config.yaml
text_encoder_qk_norm: false
text_encoder_dropout: 0.1
logit_normal_time: false
blocks_per_level: 3
Rows from block 4 of the text encoder, named by matrix and row number. Rows with one number belong to one attention dimension. Each number is 128 + 24 x the weight over its row's rms, rounded and kept within 0 to 255. All counts start at 0. Numbers have three digits each. After the name is the row's rms in percent of the matrix's.
# v: attention query, key and value (stacked) (text_encoder.blocks.4.attn.qkv.weight, 960x320, the v third), inputs 256-319
# proj: attention output (text_encoder.blocks.4.attn.proj.weight, 320x320, transposed), outputs 256-319
v.17 092:134096170101101183132131153141121113143138098110114132145157105128116184139147091149081114162102114129155128132097108123122099133162151117130135145136143151093119065122159114111121112149148133
v.18 112:115150131108100124090112107128144131132097113147118149113102159145122159101120089132115115170134126159122145164082110122156155148160120123117153083173151146104162090059151143142116094145119145
v.19 085:104080127121138095141145153121137118103163091096133131114119120158145156091172107141128138165139110105170101140134117154114156094144155138132077147109176166137062146089135127137126161121117129
v.20 109:137096161147122137117125169123191152127167125125142163111108110118143142101170083167112125117120128139119127127122106136090119125181102140124139104110102140132124118120117136120116099112128104
v.21 100:103122111155109115086075087131153096149081171125115133181111169145128131112080185128128141128157139176146160165153144130152142119106106121089105147149137136095192115128105134131125164135107140
v.22 093:149092142125131148113064161124146120152130121124112136133071126144141136091108163147090122115177091170109168113134140086141136120134090134121162116147126164130105095161108111139168104143097097
v.23 098:112151115138127118127142158194128104074131158073139127111105125126116130103112112144151105161105135100174127145138107143122104153106119133151123120136111152132113131103135120160114134158135147
v.24 079:090099100134116163126093114147172173123183196123110161147127134158094115145133115139101136117138129155132164129124145101123128112165097144129153122113108137132099168077169130122143170163094142
v.25 094:136141139099087124122120123103131119127113163130150160138123159156134145171152143130121127134134114177093170109125175139141161116147137107092118139146147148117148153150107097149104109154107109
v.26 100:124148108135114121098083151148102115114068089114129134145160124148131144148116172113086138157158132138134138143130154126123104114106061140119102106153118142102130093150118110120127128140133122
v.27 106:179119080190159159121153131108103070106121105124159108133126092107087107132127095126115121123129147097128095118145136070140101126133140167124146169115110145125144141110133124140137149078113161
v.28 085:115109149101148183063116138132160100125147174159075171146138123141148165091147096128166140124138107159155115111147154155143148168125122115122157079140117151138126112173115111132130117127110126
v.29 090:121168152132103116162174105111142091121175164144092150145140152157116151152083111116180097130158151101148095105113111116126156094119131148148120128105152099121126141093177137087044140105147146
v.30 090:139148149104119119092102134114144079115142143144169158148075117132102142089143096149156134135116142120085169102136115151090143117122165131137132133104139145157153104177158148125137114130105134
v.31 101:118138076100119089143081162182142102101130097108142148121119126180122156122127108135087105124100118145108172108115098120136141107143158124137130131146095132099155126102141096080150154130124148
v.32 118:133112152089116162106141174139152108128133144119132179152146115145130100111146151151087135116133107140109150137130094128142138128167134124123107108159115124123120152115176113133107087120109106
v.33 095:125141118142114179112105060140133133089125136140157132131097082136108163112127151108134161102120117133066142112125125135111118084137164109152085168101138137124138103125133127123168149139111116
v.34 096:150130139115108142164165140135133120117165140154147157163126157107109133137136108093145112123157136102119168139163150119154124112163160114147136106065131165084103129101120095168112136147101099
v.35 105:129109119137142131134151126118168128125132136105111157125135122113131116094117140118113155139114145154072132140154119087116119116094115139153157168102133170114147088070178093191103148119091135
v.36 116:153091135127111102128153161124155164118145129132158140152128164103155086122147125131085138106121145174090149100134119108111121119165120117112133113143066185144104090103167113139146137095121122
v.37 098:176090095141161142159159078099085119151152105103108120087118135098089081111049139132110149085130161103166082115105192118115116108105101142119149146123144116137168111141129136182109166116143118
v.38 145:107129147150108165145108090114102128126115130166120107122109128103144151118092135116141148143139146114171121188149131148193125119140127149146143126122165128091117141097159105119091133146107154
v.39 097:129104093129096118104132085129125151145124152111093105158107100091153093136120159145127140117137118146112134102119125113138171083128081184153145158146156148104154109122138178130157169112104176
v.40 100:068113162124129169122128146128122120107141108114113099080127132179143138136140104129116124155134134130109128127101093097080136103131153114157113127128113117119117132154125119111094137129123114
v.41 140:132135076171110125149110102126113118095099118117146130092108111092122119129097098143141101127155102103122127147141134120128118164115093115123147158124124106107116118145138118113148168159094129
v.42 131:118138118169130103140134103113124120160100108092117098074138108140115140158080113157179120161095148089135125164135103110104097109104149159160137131131124135090134148139111117101101163118131133
v.43 107:138158086110109179126157153103142111109127124123150177122130131151106153132097096139131144121121163107111173119119145125123159128114107137129153172112126132111108104126156104146113148133120143
v.44 105:137092150121097144136149149140138116103134137175135105169128145136153124074139142143128149127090142133094143153174139150106117093141156141116138144118123171111095094098168149174148153113091162
v.45 104:164095145125163124142131147149095110188135136135128106155158128107160146148087165068137173134116151099150137163140147155115105122162120119126134113109159129133123151135127134134082075147129129
v.46 107:147153122153080199165137148140171114118152138121158107086117154125154111125097137108120146138123145120100146130149109087129124104088120142150149131167134167111115142138155117162137145139133132
v.47 125:141085135095133124156093125147155114130101097146115097135143083106156155132166136095111130126127126130128088123107104139177127126171169150118141089129109148143112166073129146099132132122132147
v.48 130:134125095110146131128129134097125114184153142141082116116143143136093155118075138139168125106108151159183157154128172149117122146107101132132133159140178131148156108163090162139097161132123156
v.49 123:142128130167118074140129134101116136117131116127120094108107110154112150133085162082095104150151108140140137108133138144151128114141134134087121137135122120125137149140118111091163106127124143
v.50 107:129142087171126123165132137130112146136107097093158129111112121113129122164114139153116120125151133131131170151133110117065095122128117121158105152126105148126150063147101144109153180101152112
v.51 119:167096168094114124128132150123168172103148103153118110137112120131157165118180102091078129119132109154074119106114119137105105140157089134085159098135115120106118122137130113108142132147160122
v.52 101:130108146141120179102135137125129130112098145176123099112121112122143128055136127165121141130161122150120116126145118148144125107133154116161099128098105153112093127125129110163143134128129169
v.53 088:100140120144122082161140124150111119127075089140132101097137134143150132103151157167124106148145106123140093152139132163075140152120124119109090130118095119107119163121143104166093141147147117
v.54 093:130120126125150120118130139116145135104163130143166127122141142125132134131139138135116083115098110140152117079103147109118103160150118133104122122106147106174126132121109120113092078135141161
v.55 106:128145121166111181142163117130153147135147153106155183133141145150120098113119106129121121118137141106113138106121101103133123116101130110139129152114101131129114064129150099116128149136132146
v.56 173:106154075170116159144094114137088148098121103113109109081126153125118108156122115131162117115135150114144143147092147147091114139114125116136106118119127105113159131169086158087138158150117112
v.57 091:132127121146154115132083117126158094147126120106140162097173091119109126138157113097089117133144091142143116148138137108133101109169123108065117131141093125120118144108133135146101103127123117
v.58 115:131146082086148157125096088089105130135066098138121135125123125135152146172079100126132143106107160111157111170109166134165124095087137137141139142128165130156134120138090129122145140116122121
v.59 109:090133160143127097140132159135125100095133141123130149138119131111112125125141123120081123117127137131123086095105132158108115136133115098087125138103119129162095099143132112099176098112144104
v.60 115:131155165091135130119128151119111129145085132140122082108136109121123124121101137091119130167132150160123114113137108112171120129151130134154128129127113156168115161079158130101125073123157109
v.61 132:141141140100173083108129148131114117155099115133112124129152135108104155122162146119146157113073132122116111132080116160127128170158111105145130147139111114170114151147159098142104097127153119
v.62 114:116150064113120150110109104090101139151077115115120106102129121112118149194100154130153117139098143141115133147097165078135178144151138104099150139145150115122133144079105160135126157145125131
v.63 114:101078148137104067108143096090130147116147135108134152123118173162128132129087153141092142097112140129130143130136153126141129148128108136148137148105181144121091139102166144138114126153104156
v.64 093:097159135085162113093150165135143078126137150122108106111108117153124116154135100135097113170118149143139096099126133128119117129123171105107143106152119128129143143099111108101094139109133151
v.65 100:166111154138161150118147116097136142102151119113139142137142076094119115158129150086151117106139180140096129123104181145086100139144157154133106100108083134092175157128113135134132141141115150
v.66 095:131078087160133184153153130157089137117146112114087086144153124139126142151094131137105162119122156125172114161091149155131148116130123133167121180106173109131184118127149123145109104118151137
v.67 089:162092130127120136148180192143135139135130157111112106130139092163136080129091154122127133109157120123128108112156116084157180130146112120140104185129102129123147123148087188153127153150170119
v.68 102:096156083163082140168138127155109152107161166131125137116113141129133109135103106126151134090131093130159093115100143162132121152129150092136123151124182117123158134143142154089096116147113112
v.69 109:150145145123108122106124122094136148169137132150120088082129142102129124146135079141128142151094135145169144146141121150148157170110130144118110119120116173162147119065154124104129104107133153
v.70 109:165153123124141086131117094090106110113174117100157086131138133088108147140159103084123114170141136148140091191133111153099143126117162143104150147166155146061135137085104115142151143075134180
v.71 098:108115095168135136183172098115164107175150176122104146109150116117126114127151092120127144130108134077183096110141154133147139146151102131179122161135126106151133092129174142085113107153162122
v.72 094:125124124149137154122132095092136118113125137162133146102134121110137122069136124089155165120105156138105096154168137098163105138088129112116145150116096099107110165087166124126119149118136108
v.73 094:176128090122142135128123167111138072149134114133128169097143099114134116110140161113128132151158143082131102145141176121167101118138166145094122176113125142109151107090175171116159148139127148
v.74 087:117158124078146059103159169152117142110114143119128109128132103135141166136120134155124111111101193147142089147135130166100126106093154091098118120127128100109156114158100124101094104112134118
v.75 097:148153131157156098156159099114147155132130130130159175110109150103098119091132090124131163124143147115080180144147095148116096130153185111122145137165118097116131086134104127110107090138130145
v.76 089:151109123103075125135161148111137098129140135143093160166135159122156138106157107112119142125137138116121108098106097174122136105159136134127113140113171074114116132144137142179108123130125176
v.77 099:113096103103111120166143139153120112107118096098130133091159110116180135142113181132115134147124170136138065149097164137138121124141132133135126148122117105122136141135155140150116103157142128
v.78 113:163143127090164142169144134106162112112130095137143131136133107085076154115148137094152142128144137078108150122111144141104130133106156112139112117131114127134107151115133102153130140116144169
v.79 094:157126143104141115132115149135107140108121120093114082120106143155110155102122135117121116166124125165181109120128130106114140092150139155096144119125145134130136134119136127128103159111109143
v.80 094:108113174119123106121116137109140141119123132104166130197127150115122117094142146136170089160128107169105171105091104158126137106107109129128070131127113124139101127137060086095129104127149125
v.81 095:127109105125097151120087115105137121140118141116082105172131161072124138130139109122143147053146117123113135097141117169097114142124148143136149139138108117157174111146094133156152116174101138
v.82 100:113139128159104106111143130112106071138165136135126098152083092188095194122141107115136085156116082166137130159082113111131159128105171130092128138151130154110126084080174122115114125112139153
v.83 103:096131094176140136149145098090113126091085119129115186115110151111139100103124154107108133139149142148149100141138154129094119157129110175133141107149131111149116140145113186164150151140147099
v.84 094:115114130081146106087094141138099096116117090100136147132158111087146151086142151145148099131158184135063139139077126154138112117149120122149116159120164125134101155142138105089137084125152127
v.85 096:127149126123146136160181106131125149137146130163085109125103119123152138141166158115132099114077128081164099148134146129118132157115102139133105117158145103130132155122096119130155133140179140
v.86 093:119142140115130133086154120123110101122086155176115123131153086137142128093128113134140148064144158128144086156137150145109133145142171173133119117137132127144163115168114127134122135112130106
v.87 088:116138136111118163082134132154105139100122153136125109074161059129188097163108127177091125098148124157106119116135159143121148116098109101151140141146118117088108154136122122116120138109150144
v.88 095:128135109153172126150114104140145128108140100110094138140105131110091112082128068133139152076130121130108137151155126163123165128106163128127139134127134104145142148104147118143103192128143144
v.89 102:152136148115181082095152116127148103118161127142125092139114105123130149092132131111118103138087122123101137129118187102134150144143111122118126073152113116127094147080099080096141104145150103
v.90 092:122146099174112118122163104166167093147128111126117131111159111172090121157096155127088108122098113147130127144125157110110109128111135154158126107070137160108138124114138115148129138138129123
v.91 102:118117114149080165123097122093092123148134125103089114122102115135077117131100135115084110116147087136142109109184135123159145154152116125121104144135094145174128114123143179158166149120090107
v.92 101:128095129163105128143141115126116130096142170178148144109163145117109119100123129101154178143142119128145099113110139078133144125132137122142091109129136122085112140155099129105090139133132109
v.93 145:130098089150128148146079166158142125162115090110116081104111135164106139091111161095099131140135091127158137107151145090153134119127121123110150153126102159165145132112168143167177148167139139
v.94 097:108127113146055138107136148129154159136103120139099105136115102179152120139155127125136144140130079182165110098098101153185147117163086139111084139126175147108143140131119142120134167116126081
v.95 093:151063146158142078115142156102130122134101130164149146136141145106112105071090130154156100123148160121119134122111155096128124113174121120143107135111139108156140133130162125131127112117174132
v.96 082:154136135149114092143139103100148095142142130156072107142083175140092158158112149173135139144153119128119182135146155172110141094119119125135089101094176077110121115118138160143091138132111130
v.97 094:163091121116118139135156131096097149156088131155134108153106103150130133089127136124119159109149127124121106160106120106129164114172139139109106142136143129114151142111117155114113114131130142
v.98 088:115135109176146121113108106125191119098103099133140117097130096143096098093108100131168143105130076139170158141138124101141137113138138151156110098115070151121117105096137118103110166185170125
v.99 090:109114106128106142116084131132078129146147149146145110140133123126129075129160158147078161146104126121100115119098107112072173133104131143082111158106166137146121131119146133119083076120095178
v.100 079:130134110112117132126173154126132105122158179124140131132144164127160114101124120157169076125161139126120139080158105126133142136149083092138107097149128136167125114113122137151172079126127154
v.101 103:124121160113124163177148080122132140111160156127091117154176160147091134151092099135149111130104127130146090149087139126105148122164109133157113151132171155125101133110115127144139125139093117
v.102 093:123113116160102152162139116108126157131102123125121118104113154102104136143129118145106159119114144115176128160173197157153093133153120092102160109117160116151085134131103126098187117135106093
v.103 086:111130132112137178121077154118119148167132146129123137134093138103133134126110144152083181116147165133077134092106119073116144129149114149118133167153116125120116146140108120146121116106116092
v.104 101:152133136091155100152122178130086115120168146144135102099160089150117112116132153155113106160116115123107140141082115090121135075112125146117111170103153157101166115140144155141094128124123162
v.105 089:145126139135078142155118142129093121151105158116161140094083142124135092130150183128111111119099148139098087139106142091130166118127103139167093112128117160109108159162170131146138148123132143
v.106 099:145125136172127132192131108125104143129104149142124100111144139107120131152083094115125139082154137143190103127149145190123124141125140127143152119127128156113130140139143129139134142168134129
v.107 093:137201121122138075096144133095142126102141132143116148155150093134148135115144120118138149140129097118090146182112119137122139112108171173115115106119100086121113130113144133148129162100124127
v.108 083:123093114138163148147130155167136105139135109069143163138143146093124175148141123091111145104165110152121114114103100138144099142137088100155108101123072171163081102163109123128095092124167115
v.109 084:160124103119140150125153165116141146137094141139105129087123120139135127077131139129121164093115123147108163095137122136137121130113113165126145148105141110163143090142130089171126126179085134
v.110 095:173097093118124162125137147106120134121136113149129117085125123132123099129106123142114111129137170118092119151107108084119108065160150129161111161112128138124141112104155153173060136127117103
v.111 096:127098136145122088119122120143135157137101100180149165146122119149147127124191148118123121150140166125131134125097137164132130153147159122128114118140133096138144102144112101097103074127110133
v.112 085:149122120124110111116149138109128107151087146146120124098123094133103140119130151080104109128119100082106145107119115107138150142139158113134113125115136082135133136140129114154121160147089133
v.113 085:128158127160145143124102125104109123166120102099112105152111124128094156151095154100083114158128157134142122135114136123112105121125155120118071187092137105131124113145143152142109160106137120
v.114 094:161089123144157133150151125132167128134080149130136090122132135117147127074128110103109132150132114152109161125123134156118106152156123126092178079122094143153077143131175118130129126133116123
proj.17 091:120089175149106112135123109121110159159125131119092130115102123116107087164116134144162118128099147121131106100088148109168117148148080140156123115083129089170151178107093156123158121105109111
proj.18 109:106134174119140114133109107159129113112130194103117095108121091135089103129128149102122141129122089115147113125162117118097084135140123122080123120098118160117112162169119100168185174139119138
proj.19 088:167123143095135165101118146121118113142118149162127143118131074112118092134095110111124179107155129143111135170117143094139132080098116090137116126181087100087172177099138108145124076092120136
proj.20 105:185148106148108106169120111123142145115163137143091100127157128141162181133088171071152125131138105113192085138119150141151129143069134136125119132127102112124128133099117122112145148156117156
proj.21 112:109122135113155111130135160158116121148171160125130091117170098121106110136126104079119141118078121106084101160114103091098114125170154128120134157154120161136128091129146142131138144154136129
proj.22 095:157114142125155111104158142107109112095153148139110115090132105149118102112171130111126128090115142097115091107116153147134159106156127129114114175168153108108138111118102133149145117115120146
proj.23 101:167113129129129114131084112110174165140100100150107094116117101120146150161143119129111114145105121187111134105099180122135139089120114163121151144113131110120126118103134107145130112124130167
proj.24 078:169124119110130141140134156099091103084079104129086107124123099068137113105132146130140118127116107111130167138158134113145090135105145139105146100167196146140164136132134086128153102092151132
proj.25 107:102160170103128146136133112138089134124136160122147119133135124111119126134139133139116132110157135123129129179178112109102103113148165134133149130149119155167133100103113182100181133152131157
proj.26 107:081121152108120157136191159128150146149148167134116157144111123109103149144119097160172160094109123104148106120143122125122159156184144113119135150125149159131152160122153134141183151132152129
proj.27 090:136110122134125043098135125108130129132165109103097179138125118143146119082091123113147089102119142108123116086119155143123141144105104163130178138158138094113116098137107139082121105136151116
proj.28 085:177114120116146125155158133083102174148149127121105115135136112118118121156146142085083144086132146105111161123150093143110125107080108108114162122155126131138081142088103115145127107098084142
proj.29 086:106082125152165110116102125111148167149129121134114135130117126093126084094132129125122132137123130150118148135120168151151109162107098084126130119118110127106155152099079105159169099107112115
proj.30 086:117163120158138139150117143173096123142096095137098088094146121129173112170129189098167121150136130124153113122123112141109103073088110122140086099100112111109064122093153103132136117150116167
proj.31 107:073130142115143109126142152119140152181143168139115146154200127110138119119120100099101155097161133114149103159147135120087119137147128114100135162145123153141142120147091145144170113128134106
proj.32 115:136126115157125116134127102095136109169089095116149123082084140098176133135117122107127137120118130151149113145119160131156135132099132151157170121155125094153139155088142124108122137150126138
proj.33 104:144133116117173100159171127098141127212110129101077112144139130121143136089127117136088188107152163128133095099136114122154116162117128138094141108136157140157124143103119116134154094159144135
proj.34 098:105149120095145150124149145115145119139074144127113126106116112166096152142130141100095100155102147137121152124072143087148102133106135128113149098185080118156180114131132106082144107127119121
proj.35 107:156107144115112149155171114095131115160077134124139135133106124137141146144187145136160115100148103160180125075139145165172142112152174144098143117159127080139152160109092146110151109134121108
proj.36 117:132121120121149176102143130123147119157109143106133152107083077105111179118098141125159135144144101124107127156142152107124136107094148172105162144133147048137156153111092115099136128129132114
proj.37 099:079130141152146121125169144169197126130153153133085141100145108162154144143121139128131081124140079125133101078103105144106111147134119111131081128113135180103080133142168093155142116154109159
proj.38 123:120131098116141129133149149159166111151130147111128155157138147134109120145144133117125094135090140144101091064147099117088117145099140114133139118156108120123123129159114121161182132132119144
proj.39 094:097098166132153142174148148156153146143177129127115149128148130180163118095160081115128098114136099137113121068103102173115105111139148127108123080091139151138065128101182155137131119176112111
proj.40 114:147158121142141106120079111118108133104123118155121120137118136065126148087117126144071157067091153136149148166114155111180140119093110115067145117128124154145139172118118115117089090139132159
proj.41 148:128114149142136124129176155130156157144165144119086114139187119168111099143123149094103158119122157125118086110135078120130104131155147119118119111115132171103107130120177138172147113097138149
proj.42 139:127124107124101139135151151134117176129174146125124113177139131142106135134149142074095124093151120112117118102133124152183126153133100117066106141095146162138096141148148150179139098125115157
proj.43 117:113108138140153139139150146138156115164090144107084104155109130127154101154166127071097107134128087121140080117120122097127131115159142120111138097182126126163131129104169172127174112108121120
proj.44 112:133168121159167144165167131095140113163116119097142184136100130164150086147120120139142125145149129122135129099120152153169122148137162113150145120159125101137144158078115094102147089152153121
proj.45 119:107180086157102155150109128135154119076112092129134157112094131141133139108132116186161078133134137123102173100111106123056124156086107159120144147147096123127120086093077124128143167142142136
proj.46 106:143106136113157099128164108131124104126115165110067152136122140132142083141126089114090121104114162104103070123114127148189113121137125132154150118137151126110109118123198123129156107127126108
proj.47 123:127148117143118146097084114109105124116117106158162152115097142131068150092114132167156122144118112137110187116120165136088133115082120152141127159130116125118146083139093102075113127135119114
proj.48 124:103149179126102101105132123140119160103142136130109111165149114122119131177143142130126118169115070127124126092141083153146115132175117131109112119116113158119113168126141136156135093122143132
proj.49 116:111110151134128171113146135157154108146145147138120139161134115133131122095111131138126154152155176104098092132117080137111135138111143141132120106113132156104115099153135152125150131135109142
proj.50 128:100105143153132122125160107103140167150174141108092117127160118161129144120130115075104158094091123113136084122123136103171103121166099133112107132104143134147113139121163134138133115130093147
proj.51 120:123149071144124101115126111107129117114097156134103091136119127070123145098100170127185148154120159081120159161131160127156178123118170163131164149159154102131166106112130143116091128148122125
proj.52 083:147151083136137108163092139113144133101133115132109196094124114133114103174164099121107080142113141092085110127112151073137141145116087127103144093102111132131148122108133103141096095090120115
proj.53 100:127143134149126145078155125132123149096161140147085150141166127119115112160119120111107119049122165117109141123122141098118106150115077127155119165109127160169147052147108154129154144142120141
proj.54 095:129154152092083121109099125146130121123122128145114097158139124099139122162091143151142148128155134126108157118141131166108161106107167127105120130110122097111138106145110136131102168127123106
proj.55 110:163083118131173136150155105112159126136105131132099109107139133124144102148122146090093123081110130151105115120135140129180161057151128152117131104152145105140116193125179110168108101107110117
proj.56 196:125110145147111101129142147149142144141173161139094118165181092132111140144130150101091124117126137129150095134150099111140107124159101116114116154115131171105065147137146117168125103112146155
proj.57 093:142148116124102101134131108120118106084097141156111119146153163144163087083113150130151170109128139134148118119142138117131141141129148138158111153097128138152148083146129152100125173111154148
proj.58 112:102108145151110109143141141161133163107153173137096124118137152156124113123152140103148091116125087113134090073113128124079131174149101121123103118118147134111100093130140145160173122113134149
proj.59 104:160120111098132165108135142120143123154105122137160119097123119108159125134105138137143127165138121109087190158106128093120121128116146155139120146141130093077140136085113168120087125119120120
proj.60 104:133103069152155171126138101112153115125134125132091184109128167105105117129134123090084134130111159106108086078139090147086136125127122118161163094176130123094127082153124121135171148127099145
proj.61 120:099139100151088155130121127123105132115120107114152150106059131126144094135117114150140085150139138112137159133134112109070118142109123138173117133116130127125136071107064145104128168132121123
proj.62 096:132135197175115082122149132163148129060176171148109162141149137151129078091148128103135118108132091119150081093171128153126083106126128120151105100155112181106115103173160125135168121146133148
proj.63 103:130131153123175159140173124147178116202099154110107114138074131150134095125149116126120146123169091099140127118158113135107160131130163137117129091150085114132127117109118105130171119146126095
proj.64 088:149113152124118118154100132119140111096114122141128168170132135106129136100144146111156147132093110139115155140124182164135101128104097126112105145105144133139100126172153105171141068144119123
proj.65 100:093149142120132152122116147100122093133108138151084137154119183173150133153146130169114153090150094177142159128147101116152117107139121113110138112145130135181109127118174143109144122133123163
proj.66 093:148132140149094130111150088109150099160092086073148134158139115140137148131182106141159138110153107111110116096153144097085120149111118149137148098198126100093149101151083081120153142121116076
proj.67 080:116118130107137134106137094123123105059121125126152181126146135128122158093157150112163111158083110140122121137111116149113143140122149130127138093114141104135153122094141123145153151140135166
proj.68 096:147117160081162107112108125123132074130128113110133129141148102122140155132152108137117143111149156098116108141162130111124114112110177190136135135093109073121160086136070104145151155126161113
proj.69 092:107121146108160143131130106123103137098150166097134171121109153142152142138113115135100110117145098146137090113145159121110109095154066116135128166111133108109097134167096157157146129085139111
proj.70 104:070099165135142090143130150150134113136115126134144133125109128207139116128127154147109119117139106123082128090111119123171097122132129131113102122084101139167132130123137069159122086153150094
proj.71 086:099141152116157145082106136109123099122136103117146110156120100135110167138113139152147103154144115138093112140105108178106150120146149173102148117138115135152164160118110132158139106088149166
proj.72 104:133114147099139061119125167110153139122144118091103139110104173121107159179150109137107102145098132122100124091101135138155127112123079156107115131130128105165157124160109109149144088090157138
proj.73 098:086134142098134118132138059152123127150122136124172080149102178136106109159117125087162144136133105100119101118108119152112132114119104088161153099140162115132144112104058140148133152135161143
proj.74 086:145108159131133191124092121108114110122154125143155131142154102135143142189127105090113166094142112139115177134120114075163133149139146120161120099117163114167102137162146152103151129134118118
proj.75 098:139130166105125110097101127099133135109099148126064097130129097154120156162098193139132112137114117136129088111124151106111153095087117131128121089107153131142144141127144100159164141116110146
proj.76 082:108129136162129134161110114169129112153102130090125133151106078156133143114090128103137138160123118136143152158145108153123110148174125116133150101127115155155096144086127094093137097142142093
proj.77 092:104163173144108121132108107116118146113122122138130122173131166165107164145153107105131125108154062098113129077123097181101137114107117117086134130164161151148162125120107152117144135102140146
proj.78 128:112142155146124123096109162146163136156095166123145135124114122194142130137108114120116124137100113163122133105144084156157132145164123125131144137134111158102146099127137169109153105132110141
proj.79 091:120118133152144125153159137091123118127155135179133171118121117095158089142120095141140142118107127126107183106115141135144122125117098115140111142145079133108106170118166155101104149122158096
proj.80 097:119114107114107135083135133157103102117131114132103114141111100122109165153134115120082117140144166144172126123127150137147121121132144130100139120120141161146125166114181158183101108129124152
proj.81 084:118149103133114139127207126130100176102122123117141132149121088167118099101102119152110089142138154115176134181131145161145146105080108098129148098116129155076089140138190132086143132101120137
proj.82 101:122127124135175126123130137124143155139153138100166157101173176088124088128136136113128154119145130101144097128173154115105077141136137118150132128106115120143127129160087130149128149106129099
proj.83 105:128121139077127090154107130122158150119102133140119164133127112130140169150117131129155110148087115118122174106116098105133110120090102106108149125141114155143120125098148094096111117201115171
proj.84 084:099167100142082144124145140098150097107113155126148105112136113166079150146150100088145155151160090131167089112113121143136153186161138174104129098142140152118135118157108159165184145118117115
proj.85 088:165070131094148115140092135155118101120140120125109139156147145095129135168120140182136125127105140164117201101167131103141127104107155154097112125128129103129125093111206120133114121108120121
proj.86 094:133093086147139157129083129148154174156111113104112144141158122137108111162142123112116164148108100107122171112147089067141124118100125124120136158109109136091123090091138115110118103169078164
proj.87 091:147124096127125156107111099123143108133165123129172150135157113118071123114095080091186162119105139121143126108121102102121135174112105143137140130116144160095106102150114133146150121133107131
proj.88 094:086144164133126125180125153117142134108092143164127117115136142130121174141157128134122143126110108122132143114108133121154133127148120144149118131138129131119109113126137129106127090161119182
proj.89 091:131132158107128118122125141155122144067090159094133139070104153166127136146110110101132129130136117145159115109103087161097133132122141151157133132113143133155136069111107126156124142101123154
proj.90 088:131121144118121141133147108092115139085166151127166148146085129075136134100147099122111124129114124091092114133133139139102121112155103128124150150170126107167146123174106175112098149133147112
proj.91 085:128113107109159112101149121149117136128124157132124143107124121102152136122123172148102150122123081130125179146132131122098161160096127126166124139112141133082149191157095122110107174135168110
proj.92 103:110136128059112153094098139116112157120056133076104125157120108164123144145138136125139110122158163127133146112129130189148156114128115160104142144119174115149145121105086139153163112132131173
proj.93 175:107129112112130121140156097136101117123151148123161158140124132104146100093129125158137115131155139131141114175147130155114117139140142110150091155124128112073116143142102141127100146117142091
proj.94 101:162124124109156123128106141123129113094133143146144117151140108070132103149117110138130133100120153110078156143095151078102111131093128098120116150107113145133093137155122133157070067095169142
proj.95 099:085140142153110149121134075132135137145150146094132091119127154143103149122111103114073146109120118144145119138125137222142105131131118096121148130136120122138114151103125169120124136125095137
proj.96 075:093159115136131161149112117127151182115132131101135132109112114078130163139135153145120118145131142098146131163148151103139124133122114151111162135153074097126126120134104099130113148150131158
proj.97 089:068128166147115114134097129121122104106156114125100113090080177136125155112107091121132089125105112137112127054123108153150119154133099152144107128111133118166152087127121119132142094135124114
proj.98 080:104112147126146108120134103139108146130149154130148144151130145116094152131098162117118154109162140108111132131172165154119135140061127107139129170080098080167147125169077168155115119111103113
proj.99 091:117090140140153152147150165163177087116106131106104118069127095156136132085138137128078137102115094132101125118154133118169073130186131145127163105127086154126115110124147108150158148170143075
proj.100 079:148117097113122124135077163088099126149112117135125116121093115108130149097085181135113184146113123095139122133134144119108097103099122099166141145124125106108089158098118125136082158122142150
proj.101 084:155130157133128119160106142133124151152097135121146120128132073099124117175158171148121114142132121129133147118148127155155113108115135110084140094152099105132130109139120125115133150131138134
proj.102 087:149162080121097113154097123135140098138139077113112084132135129155163136139120135135132097123100149155116129134060108102111127138076120151120122111105142172115102120097138083174106118144132134
proj.103 087:121093122171102080134115113117166103082117113116113146117152126113156134108158147148115080163124112131130150123106139148142107099154112146142133111150124151125129075128161090130151113130162120
proj.104 104:107122145117124148103147115108147131156124107083118148102138170104096121051124102097150148117139131131104144141178135152133105191140113156121174143157122135142117135108100116134160132105087073
proj.105 084:126142126115173156104137102103120134138160094101096130152128121122125106153138077117146155081155105080103137104142179158129119149116111156097171123161100123194160155112065155139147138106090129
proj.106 094:176158111132121154118123165166162141180134132173142160146094106125146106122153168148162137144121128160112141116132138101118118134164102116094123128124124135071114124119110115137173110118126109
proj.107 085:094094123107110162119127127124090128140137100096120111128113209131109100141144104107103100079123134137112121113105159133083111099150087159123148149159113130141153183176099154147124137149089119
proj.108 079:124132138076144111082141097086141131120125117156150141128150103179138112173151123132131110137136133141149147161134134135133165096115134130165128142141183110084157146094162150138148124107115119
proj.109 078:100130140144114115119092121115110134129131124106116121193114065112110128147118113069121053141136107113139113156132119142128084164126130131130087117131151114132127120163128142111096124125118112
proj.110 091:108178179116155116102127135116094132124100200153110143165127131090110170109119141124155141144126105120138163110163168163161101173112158150111142111131088133156141135165101108134122149060146157
proj.111 089:144125162135126146134097122132155133145148125128133133091090134107113137123154108144124136135136106119124114132109084110108134162112100164160157142143153118156133146107115143151162146121124104
proj.112 083:111141135148154117106123094138115139124157114122100178106128144097156102114136097084140141147115139127144193124123157153124106148101088136145120128131115153117088117106182131154102131124162087
proj.113 080:115140154116115136105126133166157142099155152137160145126117149127128138084132124116139131160123094117107122102122108176172167087199134141124167090157091098149139125097152113124154109136149105
proj.114 091:140151118140119139138092132136105171113121150154110106106090108145119135140106176131132107174146142162123121143134122134125143122103118129167102145124143084114125123099087145135153155155154116